A small CTC audio transcriber, trained from scratch.
Model: 14.3M parameters, arch transformer, norm layernorm, activation swiglu, layers 8, width 384.
Training: soap at rate 0.001, 9900 steps, batches of 64.
Rows from block 5 of a small CTC audio transcriber, named by matrix and row number. Rows with one number belong to one neuron. Each number is 128 + 24 x the weight over its row's rms, rounded and kept within 0 to 255. All counts start at 0. Numbers have three digits each.
Before each neuron's rows are labels from the 100 clips, of 14976, where the neuron reaches its largest size: "lies over" is the class under the peak; "loudest band" is the band of the loudest frequency at the time of the peak. Only what is clearly more common there than usual is listed. The data: babble in 24 made-up languages, each with its own sounds, syllables and stress or tones, from a formant synthesiser. In brackets: how many of the 100.
# gate: MLP gate (model.blocks.5.mlp.gate.weight, 1024x384), inputs 215-257
# fc1: MLP up (model.blocks.5.mlp.fc1.weight, 1024x384), inputs 215-257
# fc2: MLP down (model.blocks.5.mlp.fc2.weight, 384x1024, transposed), outputs 215-257

lies over: /ɹ/ (84)
loudest band: 250 to 500 Hz (61)
gate.114:133159139113106147164090122124167115088133143140109161163122174095109133156143125112144113130098152065139145152139107120086123121
fc1.114:074121071144105159141113086129136125116106148128111144114142115125141132150168143087115106150122119107110121127149126098113148153
fc2.114:107113156179135155111074123148119092147133114120120123138115138112121157161121101151130135154116160142146103168121105118155133144

lies over: /ɹ/ (49)
loudest band: 250 to 500 Hz (65)
gate.733:141124147162154138150116161133082122163138161107116108119131127185098087098139144104118133106168152161160124074099147154145162115
fc1.733:126104120080128118131155151125122118147111104142112137125042143144140116092114158141141158132119167069090150134121144117162174151
fc2.733:138156093129116144163117156099124147149122127126115146120133143104092104125110113142107122118110144185124145108130120119152112120

lies over: /aʊ/ (93)
loudest band: 250 to 500 Hz (49); 500 to 1000 Hz (42)
gate.254:129151092132131094132060159142110155111145141130128144128172142113135150123112098171097157068124129135103135135145101149136116131
fc1.254:119127157107126141131128137139126106078143092139164124138137148104135147138123124147156180101107102111122135118127126126099139128
fc2.254:148121107076133135141106156112094137116149127116149110139127103127143159138138135109173137158134166080110106151122156165134119110

lies over: /ə/ (55)
loudest band: 500 to 1000 Hz (53)
gate.470:132088111112102110138121114122071180176127136104105125112125141124138166142093131079121173189179113112117157122111116169105108121
fc1.470:126148148138124115154113122121143134116125149168166162156105129150113130141104116104105127096096084092150157143129116153134091131
fc2.470:118142164158144111126098134135103124122103098109078118115144191087097164151099175088167086134093114140150130158111105101112119121

lies over: /ɔ/ (40)
loudest band: 500 to 1000 Hz (41)
gate.426:140123185124139129156104140104104082133171174138110131094115094102122137096119112102099077092160108154084126198108112150125128128
fc1.426:141144137111130127140096153125125056154166154098137129149099115128152154134119082115084101117112087171118142122135147124114125103
fc2.426:129091145130169065150153100081125139077146143125085162156154117118159127156126103118110124168110112129135133094154136106181144125

lies over: /æ/ (41)
loudest band: 500 to 1000 Hz (76)
gate.324:125082137139151166208175151131121145124115133109122127126117131153157101168098159132137120113117122151165099126130117118114165153
fc1.324:150165181163136136140131119147099157117170172141143109140160085101115145113119156163106142127120151119113132136164124135135107127
fc2.324:106148146079096083136132194142169134103097111098143139161108103133105122079111174064095110136164101107131134167142159139111105124

lies over: /ɑ̃/ (55); /ts/ (25)
loudest band: 500 to 1000 Hz (56)
gate.544:114145161126117137089158146112139138110127105101184118115154094181166129155128130136152120130127111160115107153115128172124163123
fc1.544:138142144155080122152099142080105085122135127154114157115124121152127110099129134129162145154179097165113179153155133092172123103
fc2.544:166151106132127120124086151124092111166136113116089138125152109147116140147150153152101079155099120146118146133116111128107124117

lies over: /ɹ/ (61)
loudest band: 250 to 500 Hz (47)
gate.113:171112128130122153140135111118137166121173143139099131133096101128132160175112137138088132124118156099112137125138135089097117090
fc1.113:117112127104115082128111069114122129087128125124151151135130144131117091104132124091049146091153124123092118148124144120125119136
fc2.113:128155143117137105173193138092087151105114142125121100144137108185139125143153142127185166148103138119128113151123103134138126114

lies over: /l/ (82)
loudest band: 250 to 500 Hz (71)
gate.183:097169164127147149127114129174122139137100164127119147153118194145057149119119137095145155145144128116144086114127101114130124210
fc1.183:185116159133071143105139149152100133107132163121109151100142097148134095093117129158138099168138149121102148155121133172097140168
fc2.183:122074173136123165130120124125108126131140216162142101094105138150095108170110097117154121120077145111148130122118110081145133119

lies over: /ɔ̃/ (28)
loudest band: 250 to 500 Hz (46)
gate.84:157110095134136150136128164125119123125125143159180114157120127156091139124119126118130117137103115119139175090132121092167125094
fc1.84:170127154140127111147116103134170123174118119066137114113145150100121124100166117112173152122187133139130110099141115109172158111
fc2.84:115133130113126110145159146119103171144185122127097147120122122115143116119137107129123124096136137127146113134105124054117099126

lies over: /ɔ̃/ (42); /w/ (41)
loudest band: 250 to 500 Hz (66)
gate.378:130121099123132162137094139139096123156107131140100097144106144115144160141102124108150125162138100145126142100145085106154160118
fc1.378:119138093156138143147112165115135141111134110116165103129159054115092136110121184175146127151188101160122140149106130130128109147
fc2.378:117130113150141134116126116070076105144130115121169099125134147114121114183145103109095108119117131130133136093060104146131073090

lies over: /ɔ̃/ (67)
loudest band: 250 to 500 Hz (50); 500 to 1000 Hz (43)
gate.325:132115099139110140113112136178151146116132138136107085133138122110100160136095136108107113094148120155134099145140143167055096148
fc1.325:130112133142136120165107184107141139129149088158146144115121158088131125097141115132076148114083100149126122095117165153078154107
fc2.325:124106155146141096115132084128165102091126124144102128133132081151141143077114096108134149193119122149124085139158114142092139142

lies over: /ɔ̃/ (29)
loudest band: 500 to 1000 Hz (47)
gate.428:120169123113157140077165107123138121104116144177080137161145127115135159123163110107125152107164127131125142121098106080148130166
fc1.428:113139144111098130185077106111131115143147120190113134124138112111135115138141145135138133122113143158149098103100127152161096114
fc2.428:154149172166132117119125178118180140083120134135123130163116101161118119066134103175159140154143121091162134098121132095083098165

lies over: /ɔ̃/ (85)
loudest band: 500 to 1000 Hz (73)
gate.527:081112094132170130135092137141163102110123116128103106198130153120126133146140125117146100161117100157113128166099127120122161132
fc1.527:138159142069157120112115115119100130127106155168106148127135149162131135131074116141110119172153177122119108171104149137162131114
fc2.527:096106118139131155133133129110127105132128129121149143139113141070114119170118145139067095091085122128119166105119080102122109107

lies over: /ɔ/ (65)
loudest band: 500 to 1000 Hz (83)
gate.210:149132130163123156102105194150083090106119106133129082116078112129128139154104105093103177144110134138121104135132146121160131151
fc1.210:114151127099109148149132165092145132188149110142139118136120128147137144141088106094141178128113143134129107098102139163098130102
fc2.210:144144103092133134142107137145124137138106132107169120078147108163123159080126145130160151101104111156097101159098134116112123140

lies over: /l/ (99)
loudest band: 250 to 500 Hz (67)
gate.4:096150115133132103113149152146130082154143089137100138155134082143163133145115147122126157114113104139125131086097138113133125088
fc1.4:099142092143115087102145121126121135119131130133131120094157094148129121142128158116146116155108105168188111121104138117111112147
fc2.4:131105187118145103114127127125132108155129146094134103114129131126139110168129106093160121098131166109152089127098142141144132155

lies over: /b/ (36)
loudest band: 250 to 500 Hz (54)
gate.38:124092164141153099159124112171151120152121117153184113149075099133108198141096103144163092160139132149089129081178118121118132109
fc1.38:134151098143148108114118150131118101157156135134138145113112154103130138107124117124113160109144141087097118116117134146089110102
fc2.38:114151111090126127153142197158136128158115112129119100167132119138139136093144111088139114124081117112109117074125112137099119147

lies over: /æ/ (92)
loudest band: 500 to 1000 Hz (92)
gate.397:147129177113124110095140135143104138143180129138123119096113148129121123110148125120142098129113139145099129145155061127117126115
fc1.397:124116108152141111141139108132086124141140100117133119133122137100085171138143110128130164145121164121117097127111100128129137156
fc2.397:114091157099115132142119134157149130149095096162114147149119123111144125162101133114120124139145146086090158134151126138118086136

lies over: /aʊ/ (49)
loudest band: 500 to 1000 Hz (60)
gate.686:158113113128103123143178100174149129169118131116096142124126118146132161082104156131113111128127126095123133107148143128130118130
fc1.686:135165101154137139087103136138124134101097146142160105116110132175101165117138125140120131137098111124180131108124111140128143116
fc2.686:136131096097129133118164104141161123137059117112114114149104134129164153126080168147112146155126130178139099157186136141138145128

lies over: /ɹ/ (37); /ɣ/ (36)
loudest band: 250 to 500 Hz (68)
gate.109:129121085107133095161147187132114085155134101132119132117083142099131122146099134114146115151099114152132136128130116113157116106
fc1.109:143114088121141119122158064115189102142111125155128170107142127123120130119137133093131171114148146092085118135136112115122130122
fc2.109:129113123085111196108130137149163126102087098110128160105107144119122116125166147154129139127155108110101148122115143103134135150

lies over: /ɑ̃/ (59)
loudest band: 500 to 1000 Hz (63)
gate.270:161128148164117141194134156150126110139120139123166153142110123095189159123106119110087155096140067149118092153108150182148109104
fc1.270:126139125126145119078133109132133125075124101117111110149115140111142114129146089129130115104093129125164115124114124072123130151
fc2.270:187080103143145105126138152137102102146140132155101101125166142085135155155146094104087110131138131096122175114154133118106082112

lies over: /ɑ̃/ (50); /ç/ (36)
loudest band: 500 to 1000 Hz (41)
gate.130:151148149125168147108143144130113162119110146080166127130136102112135106109140140120135139100118093146107110127146154171152106122
fc1.130:097098155143116150114134175129084164113127124181100139136097136146160166165116117168089137100155135152117130115146146123124119108
fc2.130:154105073119139146151139138133142142107113148117120136144126128092153136144093136113133120079135137112168108115112144121116140128

lies over: /ə/ (32)
loudest band: 500 to 1000 Hz (45)
gate.253:154128156130076124140107132123108079104124079122099110095152120107169137170136158131079122101112166106120130132122125123143172134
fc1.253:140129146082126128124112068125109103178086134155207174142151108117121131151136152134153100106158122142140074140151113104090147137
fc2.253:116103146103123122174116077059124127101143154090155156134099121120169125095137130110166154140123129122144058120137117114133156138

lies over: /ɔ/ (97)
loudest band: 500 to 1000 Hz (96)
gate.161:115130121160170138148124156124115178130110126115135142121105087164142118168107166117087125091148056120116109158086095130123122121
fc1.161:128151171177158123127152143152096120136122128103129119150115101113150098103125162118092134156109085108153095128095142127133114109
fc2.161:156108130111144086118158105117091105126113122156089101197118149125126131141112121125157110181120134131167105091176119110144098120

lies over: /b/ (65); /m/ (28)
loudest band: 250 to 500 Hz (46)
gate.124:140093104167149175151156143114122135105135112114136134128106140167090142138120103118133140102151082084103130154115087121120142120
fc1.124:147067143152149112131157163114120160105106117160121164136128128138108152114089147100147099089133096064088178134138100138151145127
fc2.124:134144135139118135146088111137161103144092178133126080089134140120130173160148136126117140094130130104117122089109140088095135134

lies over: /ɔ̃/ (35); /u/ (33)
loudest band: 250 to 500 Hz (59)
gate.354:103154093086100117149121095143127136118128119175091135085109107104167115178128089100111096140151127134103141108169146172133112149
fc1.354:113123163116121122120096125110116082145095141065138097108133149119071184134176111153135173162129100152143104105148113170111119163
fc2.354:110109161120127136142183119116173099145153122178133167176158101194148143123084188137143134111115186089130147151127125155140101153

lies over: /ɑ̃/ (58)
loudest band: 500 to 1000 Hz (63)
gate.85:156133148130152148123145089136119182118162123158124109136125178136072143101091142122086111157058160127081120137129106081136159141
fc1.85:105119113092124137118118076142149121166149117143104100125119088125147085104144163129154077108126114110137124133095151100109130181
fc2.85:152120145159106096081131103117122129128149097136140132150143158120132048175113136157142091113118114134109138096134107137134167131

lies over: /ɑ̃/ (30)
loudest band: 500 to 1000 Hz (52)
gate.219:118126103100168143108161113149148137108070147101152135139159101122190155128102150111104131132121164195134108111121151168091134141
fc1.219:118097130118116117096140112125107127123141146116144133136147161124129137126084124079108152152148136089119136150099156074120091123
fc2.219:119131107141141088133155105140120132092135137115099078127113145125143132165104159118107133110158137149134134089160118106142151116

lies over: /æ/ (88)
loudest band: 500 to 1000 Hz (84)
gate.761:121106144149137133145125143133138139107144142162136140158152089116128098074108119123115116161088118141124109110100109137124125138
fc1.761:117124118125162133123180105109061108149097093092146132090146132151154154096141151137128089100153123148097100149123086110136175123
fc2.761:114063150148144106136134131104103099137155121135137151115112136193105128113109094137117115130138118123122126141143135138127107114